{"model": "audio embedding model", "noise_aug": 0.01, "stem": "deep", "am_softmax_scale": 16, "precondition_frequency": 10}
Rows from block 2 of a small audio embedding model, named by matrix and row number. Rows with one number belong to one channel. Each number is 500 + 25 x the weight over its row's rms, rounded and kept within 0 to 999. All counts start at 0. Numbers have three digits each. After the name is the row's rms in percent of the matrix's.
After each channel's rows are labels from the 100 clips, of 14848, where the channel reaches its highest value: "top examples" is what is common among them. Only what is clearly more common there than usual is listed. The data: simulated sounds of rotating machines with and without faults.
# convs1: grouped (4 groups) 3x3 conv, stride 2 (model.blocks.2.convs.1.weight, 128x32x3x3, each kernel summed), inputs within the group 0-31
# convs2: expand pointwise conv (model.blocks.2.convs.2.weight, 256x128x1x1, transposed), outputs 0-127

convs1.48 114:484476547509475513503546505467473536487516460509467488487522562482517498510499480508480465493495
convs2.48 096:487484547498499545488513531492487538521468519528502498480504523484495519511556524509461489516536490531534510494504516542467517550473516495528491456482503489517490475526453476479484543509506526481494498494509480470475493534467500481505488486527461500519497488487525481499480498547476522482466449485496450501478511477515474500511455473531500489503490499479492510473505520538502489444478
top examples: electric motor; compressor

convs1.115 091:520464487472514486499478460466522555506473494490499487484524446497471476463468513495503475524486
convs2.115 108:462480497518522510504507532532489454501500521500505516482536534493504473499488493464514451457576517511512503494487512486507517438510517485510511441495578499503516481467494513523513493496486511521507514506486515495489494497454502529497470492555487483518509466506478506510485555510530565481495432481464473459491458497507493463472438523509492456465521548489488498513442508460531494469478
top examples: squeal; speed flutter; piston engine

convs1.77 110:500477499523505504534477493499519524469475543493520522486488502517564487494536489500506504434465
convs2.77 101:491469540471513517516488517514541510516493467483451466501535475493527453507454491483495498549512513537505498510473513495550500492537527454496474501490521493498532493503483479467486531519478489522505501469516459508504515510503565477536515506486459500524499497515534521558458487516478457465518499447509509489485491453479529509524467522517462496480450522494497502526488528523464477487503
top examples: electric motor

convs1.62 081:509528520521480461498466513500453479453518480533466498524506521490497482527471455484479475529505
convs2.62 098:478485514479498487470499550529472502484511479489491499485482517488495469519496465477466493482472502515504507474483545484535462477509456482526458508466473511509480534537506517495491476533471493482468502490528513552551477478457486513484476492482526582531484473500480479534484509477508492501518515508458462505473514514476529501566510510520464502532530507567501498510483483473498553502507
top examples: gearbox; compressor

convs1.100 103:462511497493488507561555509490495483496497475548520493520502493455490482487510526495546508502460
convs2.100 094:497467491515497514476495517504529463533513508474483475484497499468498496498466505488475488526487479505475501496471515479566509521492505480459520474504491498491469514497487468497458478494479522493463510499501494417483480527505511494509491473482483496479477491480460519472517522470466545515519481518469509491511466482506516499515481477489539502485468519494571539507535495501485526502529
top examples: speed: slow; piston engine

convs1.83 127:558491528497473472517493495507547507500486494522524478497568519501517495508494540486453489512513
convs2.83 094:517483498519533521477516531512456453480495491504529469483466500493499502526486503502493490532516490488465465483505539490508467561527499535518556490549488509506494468479478552461504530434499520482503526508494502514522477466497506467482477499490504457506504479504474522478477514518476495488519520526479434511493469480511501508509464506488502473492463481498472555517496504545474477452481
top examples: state: faulty; rattle; speed flutter; squeal

convs1.68 120:470517508503496511453512483489510517538496490505481519501483553502457570465489519471514501495526
convs2.68 098:491477496490490524568497482544431436568500521492464517484514470493535497493497532525502486513468451450503509529524499516495502480484488491530497451487525494527481540492503508513482535466490552504473487469483488505560493516512462500523444529483498522487511516460535514507480511481521543495525512517503483510482509495489506503476504528475492463480537501494498451515518477526517468462512
top examples: state: faulty; squeal; speed flutter; electric motor

convs1.16 132:532529484476492508543494487472489552490495495460474477517494485488497464510501488542476562504505
convs2.16 090:478488512516465460493501485516504494491483463507531479536483511490501526517483496452463522468506525464478514486487564493521462485475499465509525468472494553507527482491500501490503487522466464511518512523510484532517491547531481476510503522505450539505466522506461488558515494477507515481480490493530513523506471497523439495494466465448465521475492485466505461453453520483475506512497
top examples: electric motor; squeal

convs1.43 119:514574507523489506504445501507508475499538515560482492489501500521482518483492472484480467502494
convs2.43 104:482500481477546475512514532458467487522476478467470534532506517510553501483460504461485490522479511484515580531471490522491540495478473491510508523507547516477486519509567515492473510530511497481513494542478485547471522478482447509506509562464480489472455517494470493484502506476495499485463483529489501530477483513440507526496486476523519479495519501502492523498483480484494527459487
top examples: speed: slow; piston engine

convs1.39 125:485485526529486518527515502492494456466506478450485513476462479481486499525523535469474469458508
convs2.39 103:533511487551537497469483483503502495495470496493516486519537502498469494504480534534461476554490533579468461517514474476486514516576470504543480462487536492481468504485482505477482466525500499537475495488453495502522509517511481514514475491527495504466501499508499561517521506513516488546514527459491496518486503490504540506476458522512528566472503493504513480469523478492506515507465
top examples: speed: slow; conveyor; rattle

convs1.58 083:504455510482529512481492544492493531479507512499516491569464492473509502473501477481474523455514
convs2.58 095:429531545487492486508478485528478472500491463499469487510466539491508506525453506493487456475490493517555522509495508524525499497492489500486551455473486479539471476450524484476475483481513515483534510520489480526482511498545466491459505480492483517479462503511534505524526492473481508465484506487475483510481490522509505521487514475498501522502530505499504488455471501512511487511543
top examples: electric motor; squeal

convs1.114 109:507482474484514483493491496534530476547454486493480505479496466524529483470514447524506467481533
convs2.114 098:499501514479500522524500474536460481530503507451507506501485474468491487508486538485520517518487455506466494462442539464441491453454540517512491448514477504508497550473471504504513506530507523499503465479509503521520502480491539494520497496502485482479476531539497513485522529496499506521504501488495531467486473521510489559483525464495476540503500456535510441476504483496538493534472
top examples: piston engine; speed: slow

convs1.122 082:544502474483475543476515522478465532495524503463516473513510542508519460499451487495506474511486
convs2.122 099:531485511464516509497505532509489503506496528456517489484503501507522550537537507527507480501513496510499550533454553509499501511507482470525475503504525467514482476479490477570504482507509522523492491533498456522525519520494549467486500494521471541541514494508513502519460480499462497518492485465513548533472514498498503507517497520515506496514466473544477511518487533520459507512524
top examples: gearbox; turbine

convs1.73 100:471500515541477489512459542505522488495456455496486490508543521502492500453466513482488497506539
convs2.73 106:484500493497516516497512548493486484462499485508509502494492493487474502466515460480499498490512498463510545476443472515511485485449530482511516541540492501470486517525495502529505443536498502513471560497512472522498470472478489527474521529519511478497519495509493557476510475479477575469472542515506500463468497533507496456465495511482487462525501517519495481494471487550455498491494
top examples: state: faulty; squeal; speed flutter; machine: gearbox

convs1.50 079:469515496498491500517478545501516533477525530456502507477523538506490468541491545496548473505500
convs2.50 105:500503506461473510489498524528510498466525458510553492514491507535523524538514529523498513519464501468507491547506471510492508463488512480470521533471515498500536533461478489506466465485471503474480550487484460510475525481506453487497518492514507436490516496508511510487527570498481550476473526509503532490493524497508511449481526509482514510549490527518495485454518470456489527516535
top examples: squeal; speed flutter; piston engine

convs1.5 077:454521513528518512531521445490522462531511532468520519474478480468511504537512511488501470511515
convs2.5 108:538500497503537495525464480523499527489506490536479476527519488504514490516543475459544491556504494486455492505505495474504448499492484532550528519464519546520504477496531474496494509493470505464518572492477483513527513509532493520516492479544507501512520504483520518516514510507519523490497510504529503470535509479496515500523473549470561521500488499514506528489502507530478476485541
top examples: state: faulty; speed flutter; squeal; machine: gearbox

convs1.106 123:498496493551462483475492490523475493467492527508530549516513515549465472510497535473532499502482
convs2.106 097:505477476512486495456571534487491492520494489468488479523473488524495456506472488489502503519476462472473475521468500485476466512488502521497478549493503506467506501493471473498548487528532502492502494518490517534489501458491491515514458506467464537496460529530509562527533514478510503471521502494521497520497496468498521512450499503496530552469498509506550498532457479469514490530505
top examples: gearbox; turbine

convs1.108 099:512518489496492478518499496500482478520499519533511478484498489506430425514476488484533524504463
convs2.108 101:445459503522464460472468498496493457504493535497478492483536515501488470508480483483489528495487454516513530517480510513482504502481510503477486471495497493479477499490463474512446473457522480460469550501496508501491499488532532516488543533485522514503500470477441496492485459462523495467465472488493480534488523497501559497464483505525504482504528548479530485524511497487492476489535
top examples: gearbox; piston engine

convs1.101 113:562469476480495514502451496468495508520485535486492471485526505483494457506478464464475486520502
convs2.101 102:518459484495508470505462502515462462477494521500485459520507511517508470516504524458493495486519488491481517486471511491452481531507548513500532483505521475455500494480517501537499494494483510547484531510488526476495487513483516461525507528497495487511491508508428492535450444479544513469452499555513533533491536474508493495533457475471500509501511470451486533490498526540482495518485
top examples: piston engine

convs1.71 088:553533499525492477543512476490497505520481508491507499498478542485493570517500543505500470501474
convs2.71 094:495503496478558506484466485476485490473510485508523488501514496465496477490521469516455481545515423541455450503495491493461421483453498539465530527481483532514503506514515542505514518520539514485495507520485480538488477474481538504457518487485509473504494503529521435459538519499516454524582473513508497514481508535510513475488541517505473566475492480476508469491472512459479482491484
top examples: state: faulty; squeal; speed flutter; electric motor

convs1.56 127:494497490473504461480493457458472470494506478538478508496502491463521474501497496457483552520538
convs2.56 089:454480545499522478489489448507546503471495461520514514498484519469501501480465515550508572525510543493463476497521500502504507442504522455520519478534484477565489496469494485525526507519477453503526515503515502543519477468513486542502457493527509508530444581499463518507486523489488490496492501432477479494513478475479488567535490487498476514496480462549494504514528459523486542469513
top examples: speeding up; piston engine

convs1.103 126:524488503490475527445478485542477469511486492487505480483478515547485483571504488508520521491492
convs2.103 091:536464520512494481500466494555570505514488508535543514478481510532509502512550498464476523472487540467514509544487514510524533512502472523450508501493482476509468495463533529455480501477494514517477515458525479499482558467496482492520539497439475512484501517478455520492550538475481485533497538467561542490472542512538530518531484516498521504509512510516462470524556488510496494458499
top examples: electric motor

convs1.116 124:517501462556472480487480495509519505495529510519521571500525519467483468486466511489525521494497
convs2.116 098:504496504541533529504514477529501481497480508486521521516512506580471513465513516490503504486493464483441491499502536504497510508417505498496481526461512459470481521458476498522516509504528457499464522485484471525476457516461500524473497499459506493512520459486502514539498497526458503495463512530511518511534560559490492518529473546477507544518527499480481493501553500511520537485465
top examples: gearbox; turbine

convs1.85 090:507512494497518486491515527467493475472525475505494469492511486549579449468515507511490487502489
convs2.85 106:526517488506505485555506498527514531481508519488506505488496505561537498551489508473505462448472477457487525515503502478511512513499531485468471551516515472504503480525519514521462485495475499568472485512491478535473471495507485491518509516507525462499522464492521480487515508484502562500476473508530491500518502509476500509501488555509475482501540494503528538501498499475500510518517
top examples: speed: slow; piston engine; rattle

convs1.57 084:492503487458495495503493506524501504524509506529526453530457478512571513482502487483545532495522
convs2.57 105:477482564488492517537493534479481495508457502499513517467479511531520470514499443480529461503517510451497507487499508503488505542463468507546556516508485511471480484521524483511520484523505497495547542510537454486459556527527560480509489491497544490517495502508494461487458506506521482440495495474502497478464504518522475521487480445475471509522481517512567500507502457498466510509528
top examples: state: faulty; squeal; speed flutter

convs1.35 085:475537517487511464504468516472494443534552508528464486500518484511489480506524480491461478502514
convs2.35 103:489487467490560503490486485541551465504509469529510488533498510473496474499500513505488520484505521506456531487511498443496504512478499478532462492482481488542510498548499497462502512506529514463455532524461459503500513527500495478536486487505508497509503563548460498535530494472487496489558477499479498479499508470489505499480424513544495537467542497538508486502485495472457433520507
top examples: speed: slow; piston engine

convs1.46 096:508488478503483492475482472521510504533513473538479440552488522493542506511506458492492515516538
convs2.46 097:493517511489524526480502539470456528488532498467485548504483544501493535502460507506466522461516429513517495533503532500492494486474457531511504487458501504449521519494551474525508500503522487532538528467504536509490494555487479486493509458508515453536512530498468510477479481487460502490510493490537463468498487518526476505548467478504476529488529481529492519486472525475502520502456
top examples: state: faulty; squeal; speed flutter

convs1.8 096:482493499523494488496564476474501479517500493502503535478486515452503499555512509434510475505506
convs2.8 103:460517502501520493545491496484549494471566495492502469464480472481511491502522506498491472531506481477541523473447516475478510509464486514467490475475527482487522515504527530492478499517502492518527469532517481494491489537494484469506473536514535501507494508505510543486501541506448500511507480488528475464485534477493476460449496491460519502530481472497506457490498479488540510470474
top examples: piston engine; squeal